A small audio frame classifier, trained from scratch: layers 16.
Rows from block 6, named by matrix and row number. Each number is 200 + 40 x the weight over the matrix's rms, rounded and kept within 0 to 999. All counts start at 0.
# q: attention query (model.blocks.6.attn.q.weight, 192x192), inputs 0-191
q.35,162,157,202,163,221,223,192,171,245,202,196,166,120,205,205,178,217,129,232,188,160,141,129,249,229,134,244,223,209,221,159,149,177,281,185,273,137,180,215,189,180,200,177,237,176,191,179,205,234,238,202,268,185,210,170,227,190,89,214,242,255,230,207,228,178,133,142,168,178,172,245,177,186,214,171,202,242,208,256,180,266,223,150,156,174,249,149,161,196,255,136,207,137,175,125,218,230,206,201,264,201,225,204,180,221,245,203,188,174,164,201,178,174,218,158,203,230,197,220,169,155,189,188,172,233,162,228,197,198,173,277,216,202,258,249,212,177,165,174,215,172,223,234,145,150,300,73,232,136,203,223,216,209,151,259,203,121,185,177,209,190,254,225,187,126,223,163,221,175,171,227,237,212,242,242,115,173,220,193,69,220,242,212,193,273,130,137,256,122,209,197,155
q.36,225,205,221,245,213,171,197,212,294,168,224,173,201,247,199,258,208,142,204,254,175,183,244,219,194,213,198,220,189,250,162,212,216,204,203,221,263,251,202,193,199,189,207,236,198,216,156,195,242,209,166,215,181,227,187,205,229,187,183,186,179,94,188,202,222,217,217,224,217,161,258,191,231,219,198,253,239,189,182,138,218,256,205,197,140,184,246,261,183,240,187,175,174,137,247,220,209,193,225,180,239,239,131,189,165,261,186,197,224,233,179,228,239,180,212,179,141,127,201,200,238,202,227,235,167,289,269,222,143,197,179,203,164,234,254,209,276,199,264,178,229,157,151,241,230,227,144,271,204,210,134,192,167,169,191,272,161,213,240,194,194,261,215,209,174,182,199,230,255,231,193,231,210,215,181,189,199,249,246,204,210,235,157,223,176,200,191,158,100,227,235,146
q.37,214,150,150,204,154,161,193,214,239,190,195,126,200,224,206,192,190,185,183,190,221,184,260,245,221,174,201,209,243,222,206,153,192,180,249,219,248,213,202,191,199,219,218,173,194,153,174,213,143,167,234,156,228,244,210,195,163,175,153,240,226,173,188,160,179,206,190,173,196,211,136,191,187,220,151,221,188,119,181,233,259,196,224,173,179,192,182,194,228,220,196,197,270,187,255,190,218,221,209,180,184,210,173,144,119,198,220,277,197,283,166,197,175,173,199,218,172,197,208,183,216,190,199,188,182,192,204,202,171,147,231,182,167,162,221,197,186,219,194,118,171,195,225,167,225,223,266,191,190,245,94,175,150,232,174,195,216,188,169,257,256,198,128,204,122,212,177,134,200,243,238,166,232,291,267,236,174,204,240,140,209,154,228,212,194,230,215,212,213,275,203,217
q.38,231,218,163,225,167,165,209,161,109,139,173,204,224,179,185,203,196,218,157,242,232,268,128,196,165,149,176,207,246,192,224,166,209,221,207,148,231,213,180,199,292,179,207,160,205,189,218,216,208,287,203,198,95,185,235,228,153,167,219,159,211,188,229,290,218,207,219,189,224,148,110,210,244,146,189,200,187,176,211,201,257,194,174,173,206,218,201,247,165,195,251,221,208,183,193,292,220,278,235,113,188,201,199,250,209,215,173,195,184,194,203,231,237,193,165,258,236,196,144,175,196,182,173,214,168,225,145,178,181,201,203,211,168,211,260,196,229,198,222,200,178,225,253,242,222,194,197,172,189,195,162,141,199,191,177,217,192,220,175,217,207,172,208,190,223,207,244,165,150,171,152,202,227,150,261,154,246,210,134,246,242,182,210,260,156,153,251,211,243,222,292,272
q.39,170,203,160,275,214,141,184,262,167,195,196,189,161,75,212,182,196,168,281,195,217,140,230,193,165,234,156,220,197,141,229,176,298,179,220,258,224,252,174,241,282,276,210,214,185,211,235,193,245,255,182,180,169,170,208,289,200,277,230,193,182,217,166,229,244,216,245,143,133,273,164,160,171,240,164,280,227,162,192,190,137,162,208,199,181,180,263,266,137,177,209,272,169,179,176,181,205,191,207,229,223,209,127,170,185,192,233,219,195,146,234,194,125,169,147,130,257,216,187,242,233,175,183,150,192,172,261,260,243,206,224,198,207,290,184,257,173,206,218,147,201,145,186,226,183,200,236,166,184,235,99,172,274,234,227,130,180,225,174,250,136,194,191,253,231,248,213,234,236,164,227,218,196,196,198,219,186,231,219,231,227,177,175,222,205,206,218,247,268,254,176,207
q.40,265,241,264,252,166,184,182,265,161,229,236,250,176,185,263,184,171,244,241,261,193,169,270,237,189,159,214,177,199,224,130,274,233,172,196,213,231,216,190,169,187,145,232,194,217,208,229,217,150,96,198,133,195,191,175,213,175,223,229,170,211,196,194,194,210,241,195,121,216,222,214,232,166,277,174,233,144,200,254,187,211,129,191,187,223,192,200,214,179,160,214,170,215,204,227,162,179,169,189,205,202,215,192,241,224,149,200,156,229,169,183,231,240,212,158,229,197,276,195,231,197,218,189,297,147,116,202,166,201,258,243,238,208,189,230,196,171,219,235,228,237,180,240,228,191,133,168,200,183,228,192,229,187,213,148,225,180,184,210,221,251,216,167,200,259,173,265,220,154,223,186,289,198,171,240,221,199,150,204,233,215,209,178,149,211,186,160,258,151,221,196,137
q.41,229,115,206,211,164,219,235,237,199,167,193,173,241,202,246,161,211,208,199,143,210,198,210,139,148,187,146,226,195,136,178,219,164,168,238,152,208,196,203,284,186,262,158,218,161,267,272,228,177,216,209,144,242,222,222,167,204,186,242,210,234,202,235,207,148,165,265,220,178,187,242,197,154,183,180,179,216,241,173,206,192,151,234,143,156,280,257,209,248,216,211,205,181,234,291,200,242,140,175,183,242,214,182,157,246,213,188,205,248,242,170,223,181,178,246,210,158,210,249,156,201,189,200,224,176,175,198,185,222,204,220,180,186,240,216,264,241,194,233,210,149,195,184,199,169,152,232,154,195,163,130,215,154,221,241,238,230,144,241,209,223,275,201,214,188,222,143,239,242,210,157,210,259,281,130,179,189,162,223,315,210,216,177,180,155,194,214,193,177,176,220,176
q.42,215,173,214,146,213,265,190,206,282,219,202,160,201,239,164,236,200,137,215,194,220,213,160,271,255,227,225,238,226,221,178,237,197,245,194,168,202,179,229,216,181,241,149,206,187,266,242,122,173,96,208,216,218,244,198,281,273,156,107,154,307,252,170,246,252,187,250,242,199,239,215,205,184,223,203,323,213,177,218,174,157,231,167,198,190,158,176,204,193,252,193,193,168,157,133,159,244,184,230,212,247,247,195,220,263,256,142,213,191,214,234,208,228,246,160,192,190,142,171,178,154,167,165,220,236,259,225,218,225,225,200,206,188,229,194,180,138,225,143,197,211,157,183,194,236,221,200,220,134,190,138,169,211,160,163,217,143,168,132,203,256,230,205,180,241,201,207,157,227,201,203,247,159,237,157,179,145,214,218,196,186,226,253,186,213,214,195,175,249,181,159,192
q.43,186,208,174,105,181,244,192,198,219,166,180,189,187,190,174,228,160,172,173,172,225,233,192,187,203,214,230,188,162,211,264,192,124,219,194,150,181,179,166,262,264,203,170,177,200,184,200,189,231,174,165,198,241,154,195,196,182,226,205,212,195,126,135,195,231,201,135,208,178,159,209,174,137,191,156,195,160,159,163,181,211,211,203,262,168,319,176,179,167,179,143,176,189,177,189,158,209,226,258,252,210,277,179,251,237,259,200,242,264,148,248,240,198,184,194,165,198,242,269,161,241,247,184,178,215,235,204,198,191,163,194,249,242,181,271,142,223,235,141,172,195,212,286,207,238,170,166,224,183,233,157,196,217,193,215,200,203,225,271,192,211,213,190,200,168,214,254,144,205,221,163,146,202,173,169,84,211,159,144,215,206,227,159,114,201,166,166,221,244,173,261,204
q.44,302,192,179,238,152,203,192,137,202,205,261,208,163,116,148,214,150,197,262,226,206,196,211,290,213,223,202,183,152,276,187,139,220,238,213,176,197,154,169,224,155,159,213,192,205,280,140,186,194,186,240,255,201,214,240,189,147,151,214,211,251,161,293,186,211,220,232,249,187,230,191,199,184,241,254,202,196,182,117,226,185,179,203,257,221,142,182,191,200,224,190,272,227,182,230,269,220,196,193,250,222,214,220,158,212,141,167,209,234,140,235,238,216,150,245,208,210,250,80,215,201,250,204,188,139,138,219,179,223,197,145,174,250,248,177,219,212,182,188,206,109,208,135,240,163,233,255,168,146,229,264,232,165,204,148,194,255,144,211,171,200,214,157,176,210,180,117,187,193,235,254,189,167,251,192,145,187,191,214,200,169,200,191,165,162,204,154,206,258,121,157,210
q.45,184,218,160,263,177,218,188,170,235,183,219,152,240,210,142,166,212,152,201,149,185,244,204,212,195,198,212,224,218,195,264,232,233,179,215,142,206,157,192,251,232,155,200,192,187,137,270,218,175,248,222,147,197,209,224,187,235,226,208,217,200,189,162,204,211,218,243,143,193,218,120,181,224,272,188,211,191,166,154,214,172,224,266,215,254,197,171,230,177,130,209,138,157,180,166,260,211,172,140,174,204,204,238,226,191,139,160,161,212,182,168,260,225,134,205,196,229,127,253,203,201,176,211,232,223,147,205,233,260,188,209,133,223,204,229,226,174,168,151,231,194,242,242,263,191,203,172,178,261,175,164,220,164,220,156,153,241,233,195,209,182,218,192,163,190,209,202,199,153,257,216,232,242,168,277,157,230,187,210,215,164,245,210,178,225,204,172,124,226,231,237,229
q.46,272,151,199,139,147,151,262,148,209,183,197,206,259,234,190,219,216,234,194,135,210,273,136,216,202,207,246,193,271,212,247,228,172,255,224,213,173,172,167,199,187,215,231,148,172,214,219,141,236,239,202,259,179,220,190,237,158,197,177,185,233,227,106,184,237,289,179,159,191,154,198,254,247,183,260,175,182,208,188,182,239,177,138,209,262,199,216,250,216,216,241,180,232,247,242,248,157,269,244,229,222,202,125,191,143,144,169,131,179,114,204,177,232,157,249,206,195,213,147,185,238,202,204,143,141,204,218,162,200,182,197,242,197,243,201,216,137,240,207,196,237,242,214,202,230,228,227,229,230,211,159,241,153,213,219,265,148,181,158,197,178,147,263,191,153,201,171,210,224,91,200,215,144,161,199,174,205,203,210,254,241,187,254,194,271,237,217,235,177,159,216,135
q.47,224,208,233,266,227,179,250,198,203,242,178,247,246,223,224,213,256,254,186,186,220,156,180,218,267,245,195,191,190,178,191,203,193,256,172,177,230,214,171,242,207,159,207,222,152,232,137,195,166,201,229,180,250,159,253,184,216,240,171,160,245,225,107,212,167,199,198,189,223,197,198,193,257,196,248,207,192,274,167,280,249,178,214,229,232,217,233,213,209,231,219,191,185,243,175,268,196,223,166,146,309,263,182,166,166,230,122,256,148,228,113,198,221,217,200,214,140,220,181,274,232,184,178,231,251,288,177,214,257,116,227,213,174,168,162,286,167,264,259,177,178,163,232,247,214,180,162,205,128,183,200,169,145,149,239,199,234,207,208,193,184,187,227,154,131,227,180,145,154,206,240,166,219,182,226,209,206,270,244,176,239,220,261,204,122,162,150,173,230,265,142,266
q.48,92,175,161,97,165,214,211,186,160,132,227,278,92,138,184,165,240,92,183,222,207,197,85,168,276,211,172,164,178,251,233,151,208,191,193,278,254,131,190,211,180,261,226,199,222,238,274,176,188,241,296,237,287,185,153,225,164,183,161,170,112,152,179,320,201,212,176,272,223,129,163,172,299,268,199,246,144,155,120,130,253,220,30,191,141,257,130,232,250,194,172,91,156,220,171,330,147,199,192,204,96,224,171,134,320,290,264,117,162,262,170,169,278,224,105,207,200,164,152,250,281,218,152,228,286,223,160,152,253,180,186,233,148,202,266,112,275,153,203,191,124,197,207,162,179,161,125,125,143,220,186,190,212,242,197,158,170,168,202,149,219,219,179,206,116,111,215,213,105,236,119,214,187,175,208,314,251,230,310,187,198,127,167,174,166,205,281,162,92,168,176,170
q.49,250,275,208,157,191,263,251,164,247,198,217,150,258,195,226,245,170,232,143,154,244,230,256,199,177,229,268,245,180,111,195,118,228,167,167,125,191,225,196,179,198,208,190,202,219,222,236,160,178,228,332,125,199,88,206,200,54,149,238,165,154,158,154,169,300,226,276,105,175,105,134,204,189,147,178,258,224,190,114,169,224,330,360,209,194,182,222,262,186,260,159,319,187,242,152,200,238,123,192,154,186,201,193,178,174,312,122,141,282,182,186,25,261,292,258,272,185,204,189,183,111,205,126,213,227,180,162,167,104,247,136,301,170,178,267,191,40,197,246,289,235,209,163,229,266,214,258,285,137,193,296,183,183,251,198,90,164,186,165,138,160,97,239,113,270,241,224,195,166,145,161,220,203,119,202,334,130,194,288,206,195,76,207,178,150,234,171,175,159,184,213,279
q.50,235,257,177,204,170,306,186,172,133,104,186,239,157,155,259,204,209,248,87,142,193,167,210,189,182,230,163,38,176,130,204,96,124,172,188,188,254,145,216,191,251,185,229,214,189,170,161,108,245,123,262,302,179,144,179,150,260,242,220,242,194,349,196,82,181,281,223,219,227,255,123,221,237,190,210,143,211,218,296,215,167,209,131,208,197,165,245,207,203,179,304,240,232,248,198,189,198,218,136,219,184,199,328,173,172,201,152,243,222,231,194,248,178,236,132,179,253,245,269,246,180,140,159,129,177,230,223,281,198,283,127,177,204,208,160,278,188,138,177,198,253,195,257,170,189,245,312,220,297,162,171,183,150,217,210,267,230,173,228,292,144,191,355,194,234,75,198,182,98,162,246,210,239,191,176,220,209,163,221,150,115,240,168,211,308,102,207,212,266,175,202,231
q.51,117,169,238,253,288,214,260,146,259,221,174,276,294,348,147,203,274,235,204,202,209,92,151,181,183,137,226,203,277,173,272,60,147,185,105,142,178,163,144,182,192,169,226,213,176,169,169,186,298,273,186,303,184,200,175,172,126,214,161,162,206,148,203,142,166,181,240,246,217,228,351,239,152,188,196,218,146,195,223,296,197,313,330,200,186,161,179,230,250,156,254,73,160,210,138,284,291,301,127,236,145,176,241,233,266,205,299,281,116,208,230,202,170,280,310,225,217,174,263,116,164,184,201,287,181,235,235,263,202,207,203,144,212,253,227,307,108,178,131,146,246,141,243,230,174,206,109,240,176,136,241,238,240,188,223,323,227,186,270,166,168,255,159,178,164,205,169,154,208,181,280,235,229,159,174,291,234,202,186,210,92,222,331,260,208,313,324,304,270,133,195,236